config = dict(
    dataset='struck, bounced, scraped and rolled objects made by modal synthesis',
    gain_aug_db=10,
    n_mels=40,
    input='mfcc',
    kernel_size=5,
    optimizer='adamw',
    eps=1e-10,
    max_steps=7400,
    weight_decay=0.09,
)
Rows from block 6 of a small sound classifier, named by matrix and row number. Each number is 500 + 40 x the weight over its row's rms, rounded and kept within 0 to 999. All counts start at 0. Numbers have three digits each.
After each channel's rows are labels from the 100 clips, of 14976, where the channel reaches its highest value: "responds to" is what is common among them; "loudest" is the band of the loudest frequency at the time of the peak. Only what is clearly more common there than usual is listed. The data: struck, bounced, scraped and rolled objects made by modal synthesis.
# c30: last pointwise conv (model.blocks.6.c3.0.weight, 320x320x1), inputs 214-319

c30.198:496491522518499448466479470497483520477522519519470470442492500479460419454476503466464485485480453437471528474483534464451411537423434482517438466458509423508550547484451405479500479546504453532513506546501462495451438463468451517470487496563441538420460479496435508495496505516452510514429548439524468507507530503487
responds to: hard striker; bouncing
loudest: 1000 to 2000 Hz

c30.200:502502515580478477564453528463511585598522483456544479515477543521550486467531493512487469463465513474484441477459466458449475490456509475460510479502508478459461483438508479461448490436473487495498490472464492505483475457434492506465477444473499496500446456471476499453469440496491487469482496478481511449464497501470
responds to: hard striker; one hit
loudest: 1000 to 2000 Hz

c30.4:512451491480532540536474509494522534533485492524498520564474522488517530446584537482561486525477496575484542537523506544500550558538558531492531540513499551564548527489500512534523503532515531514533533509536505504503529485501523494540543508534519510524505495508527558493494495526495522503553555509542524493552564519516
responds to: one hit; hard striker
loudest: 1000 to 2000 Hz

c30.98:511447452520480471473435520515446517535565496467503509484466489435519495486503510452493455479468466494494429500433556476471505475427425501501431479468506499483473556453477435550528479519455462521497470471523496496443471482489458475506557497446466533452422468506497529478458477466508487510480505502453448509498521504445
responds to: hard striker; scraping; shape: string
loudest: 1000 to 2000 Hz

c30.46:481497502497542516520434522509505542511525441506524557523520547524513543464519496446498460526512472571473549521475506552488505571558514470483492504485487485540589541480501515538478503476486522499511458559534547470519542493505479460510560448552512502508466478548488531530461465526463520528499574511443455472580543534469
responds to: one hit; hard striker
loudest: 1000 to 2000 Hz

c30.315:564534483497520532540467548534523571573547513495536531532490579513549534542559563557624560537562555524560487532509554511543541514516523573532586506574539636539526517526564600534546567544512581529530566511516533495607546530526540513511541543526543516567524553531609529517517555523576547496587536482480570552552531519543
responds to: one hit; hard striker
loudest: 1000 to 2000 Hz

c30.166:486544577554560545480508498572578435447482525514443549496595457585425522545491522442438444472497418517483467521466554506501529514486570492503448540493434432503484533483484492501526481510476452517489482521503510471465452517510466467501488511490524502438488470495473506530474508498447503548444487519455459485471525536442
responds to: striker: soft; one hit
loudest: 500 to 1000 Hz

c30.102:545530538581488516536529520502549547552492439527536482466493542522525499473489484511452511502481519557519535555495518528484493516561553499491469484492502480498534477507527507478528460473515479522499490527474506536499511532500500480486511509509527499464478482498495464505506525474436487498481534502511494482492515479482
responds to: one hit; steel-like damping
loudest: 1000 to 2000 Hz

c30.51:480523495532490503464508463475556455449493504494445464432511479515434482517430457495446506440514467543509520544493461576484503496515495503484459519468469465456519475484453486500478466457538474521460478494507558495473450452532463490465525448505443477456518515508462486594474479469459474493493460534454478493472438455506
responds to: striker: soft; one hit
loudest: 500 to 1000 Hz

c30.266:495431504471455480476487487524433486506521437497509473444482511474507484422458466482451458488482446434452488419431483410470477513487489486470465449465473467516496493462451471496465439478432454489484456539453469530435494456442459445453493492493464481433461457472471538414463456450505498529455498458435463467516503471442
responds to: hard striker; bouncing; text has "noise"
loudest: 1000 to 2000 Hz

c30.255:443587464607433498474458442397549459468481577441488422468450481578451455567459428436474460450464447468493520528471442547457470444513491457477474523480459453409493465471467464494534463506530474516419462481496550502448473460468464457483533438470467487500450444548458524550490473464468431389491425514453480494429424476468
responds to: striker: soft; one hit
loudest: 500 to 1000 Hz

c30.134:555451525509507489571525529529496507562544467541519464486467504477532464477480528495441464497506494490486523483540507459518472475501503514490447476474501498511520512526510495479504487510516442513501505477484443542497471514473498464473488507517518482464486540507477504503508534510431481486489536496494483505506512501466
responds to: hard striker; reverberation; text has "room"; text has "reverberant"
loudest: 1000 to 2000 Hz

c30.238:449562633535552488458614409522511497485440545604429490477512501524470490531505510495487465508456489479452504522453538469444489481504534478461478510503523478503521511447475474477470494443490478501522443501476484564474496447482452522504485453502476500488484465480500495500435459507491517560480502500530468484513512527456
responds to: striker: soft; one hit
loudest: 500 to 1000 Hz

c30.259:490598533601499497483542468528681510508509540540482488464510471661495499626504526500490513479500510541492550532515502539522520506540562497492522610554491457523520518503481509515508456512505553484556504535557552542492457530599503521532475552554482495522495494523480503533532479510497513524502548609502501498531499500523
responds to: striker: soft; one hit
loudest: 500 to 1000 Hz

c30.241:499540557490484488493554500509499514499475512547481510511532496501504457495514523483519492515502484508478446482481523461499468466481492489485531472530489510506489515474472520502485521485458539533468473473447469529516474512467468461495468490499497517541489470483525499444515461503554470529523503492471467492490463491489
responds to: striker: soft; one hit
loudest: 4000 to 8000 Hz

c30.293:553499505456513473542548570537461489518528521508515429478433491500496462450465547462480452519591492474525526474532521501578465485511478542549504465457424486542549549567499496519551482527525456517527533465461468447507494574478510477471533557483497500465543546478512528492594584482444510493491508449476475549557496493492
responds to: striker: soft; clipping; text has "clipped"
loudest: 500 to 1000 Hz

c30.14:538529635569565517507616557597553533506510490624508495502595486569488518592509540517494501506536461503513505475523535502526498513481493519544490521508543504545485501551515518510507509510506507534540495521521524583524490549525520503531516555553547482506508547460559536502532515534492504562494526510535524503494508494489
responds to: striker: soft; one hit
loudest: 500 to 1000 Hz

c30.257:463556515576519490454480475561568472481541547552467507481488481569463505548543502477502510469481466501461453510437544480469489494456489531479496542499533466457438519495482497566544464551445504567459521465527483495467449476524469535505569483488485498529467459510517537482460494484502455521483479499523467515444536479478
responds to: striker: soft; one hit
loudest: 500 to 1000 Hz

c30.159:488510541487585512474449476476510498480498449519459552488529488531489554489508518470491479550488476513477625508499474513521541625481520485478476535480476480592653558515522508516481553494510467529584467636541528475502534526535489462545532533570528523459488468542534511510505491534467588566497640548428436499674574583486
responds to: hard striker; one hit
loudest: 2000 to 4000 Hz

c30.56:524443504485571565512463533528481530512504499480493532557492513499494529480585502488528481543496460551506509514483481548495525532555537487500510494538474559504542535508512527551513550482529515531501479515523522479543553520531468515486541499497508504508508511542502545504525514528510535488532516532516477518513499540473
responds to: one hit; hard striker
loudest: 1000 to 2000 Hz

c30.15:572506471476486524563485586492494541528542486494518491560505521503542593486537552512534541613562517538536517508568556487563548556532542563545548473559518554511540512561622538534549559548535545541535573548523505478583603551519557511511545531531613486521564583560592557489584557593537572504535509518509529574518533560554
responds to: hard striker; one hit
loudest: 1000 to 2000 Hz

c30.288:542473502479532460477504540533440485496541542483492502510495520415514451430489538447482471465484494482525506509494538510504484518457453515507447479424459457503529540521488422539524456532467441546503501505480534443456443496477526483535503479458491539453458495500452526485459491470455508509482535488457444528513513525452
responds to: hard striker; text has "noise"; steel-like damping
loudest: 1000 to 2000 Hz

c30.105:474528500457504531482496474477483455466463523471465449438494438515451493508436475486459472494496486468494534526473472504497505471501471470517473502461469446490574491495477507516491497466518455481467496536498486495469477481524501502491483498529489492482515515491472478524474495494436481498481528503497459480524506496502
responds to: striker: soft; one hit
loudest: 500 to 1000 Hz

c30.218:465521511500515478492510468535478471482503470486497508441538452478466449515478543524437540492514528463492475526496507525503516497460441513522452506492488464501483502508482475507510442529530449509513511487478519492487446508451494509525493527478483459482491515482458488537518498519434468506439482498529529506517511484532
responds to: striker: soft; one hit
loudest: 500 to 1000 Hz

c30.215:559487494483465485575487515516498537561522495489542473473484538474536454449494531482436481509472449520484522505481524484483465471510505490495481514461473472525482504493500470499509462500492477548522490493499497522449456518524487491467500531506512512502458461508476536528490515477456494539473504501473446514514509489455
responds to: hard striker; reverberation; text has "reverberant"; text has "room"
loudest: 1000 to 2000 Hz

c30.303:437478422462397487447430431427451490507472507395469431496423477471479456495463456484464484471463497420466422486478484493474510445469418463479452499490524469443453472455494435505491444465480466486427493426504506473446457468492502522509505450437490504440492460490443502532430458463470470476456432509486499478458465452472
responds to: hard striker; scraping; text has "noise"
loudest: 1000 to 2000 Hz

c30.87:500441501475507435530490523500445522525496501535524488460469514464536467425442517468477481522484443425464469438440508425471455516448455467461457469449525452534509529469489489502491462485444474476525452515447459537506504463436476486460510527550495500464434472435494483430464464513485543534437515435492490481485540505451
responds to: hard striker; one hit
loudest: 1000 to 2000 Hz

c30.73:469489560527564476499531457478472524524459434549479584519547507489485542476526462497458499560442481537499533514474437499471507648519512462460473493472543462634544464496529488505484509474530428434534473624515557532498520482461460466506486468562538461461491464503478463535491495542446529496484545511462492443569587614503
responds to: one hit; hard striker
loudest: 1000 to 2000 Hz

c30.183:494547485565448503482501477480541447485490486518489466438496449522465472511423455420463448475443421508464510527455506532462534483495547481469455565499474491459496476461490492493496459507485500498461466501553523520468447454561476425506494471508501496505439465519523488544483456504474472495488471520446434488450499478447
responds to: striker: soft; action: one hit; steel-like damping
loudest: 250 to 500 Hz

c30.79:512508486523471506559493515489525539576498325514575487516528543546531547533498480575501564542469583532509503540545468532499537498553527469506505517502562466490473459470512503417461498504499523442500507501526508543502536484522504567549453468503546339487528529498530418522501472554431463448507462559567533464491520527513
responds to: hard striker; one hit
loudest: 1000 to 2000 Hz

c30.312:518514570528553491542543516542504564547509478569527614536601541532558519492547485520520484574516494508479501507480486516485539570488502497478493513518547531617531477531510508463478527514524514461547497556521526553539529493488516501529481485616540469495486486484532468479486508635530519540511527489541509497519585577505
responds to: striker: soft; one hit
loudest: 500 to 1000 Hz

c30.305:527443420466451440454477522510426502497554477379496503525438515444491439440515533462466483478535505438509430485470525455489501467445458517510450505450485448493459510461479433518480448537421472516524500476509518410471468524482478447534523514418491478419444494500454521498505468458451538527434492495458498522486508463456
responds to: hard striker; bouncing; text has "noise"
loudest: 1000 to 2000 Hz

c30.296:487480491467452450451513510455464449493515491460458483452484460469482453496451520451474490478534458529500419547486518588521553439509474534521467551462458463467433494499453485623534476556500458587482537464552568442445469503558522452554609459426509488465455515555467582568519544478476446479449433528413447563469511461476
responds to: striker: soft; reverberation; text has "room"; text has "reverberant"
loudest: 500 to 1000 Hz

c30.193:473467489463507477466489435491458516462499524531480502523452500453501468440565539507529540524441503513465565479451543507424505477507528468445500481514562509506528500440495526522459496498478522517446474493477511501501507441464467565510500494502483526495469475508503532487426474507570509514492479477547502519511502469513
responds to: hard striker; one hit
loudest: 1000 to 2000 Hz

c30.123:480432523457584517515482474539483496480466493516503571485530493455488573457473487494531497548506477474464578441431527413509504579438457497469514489492515563580577584515537516531491597467491536500541448605507472527564569473501476536471483529556532536519476494474581522429496503566518568555519568468510509455593557590510
responds to: hard striker; one hit
loudest: 1000 to 2000 Hz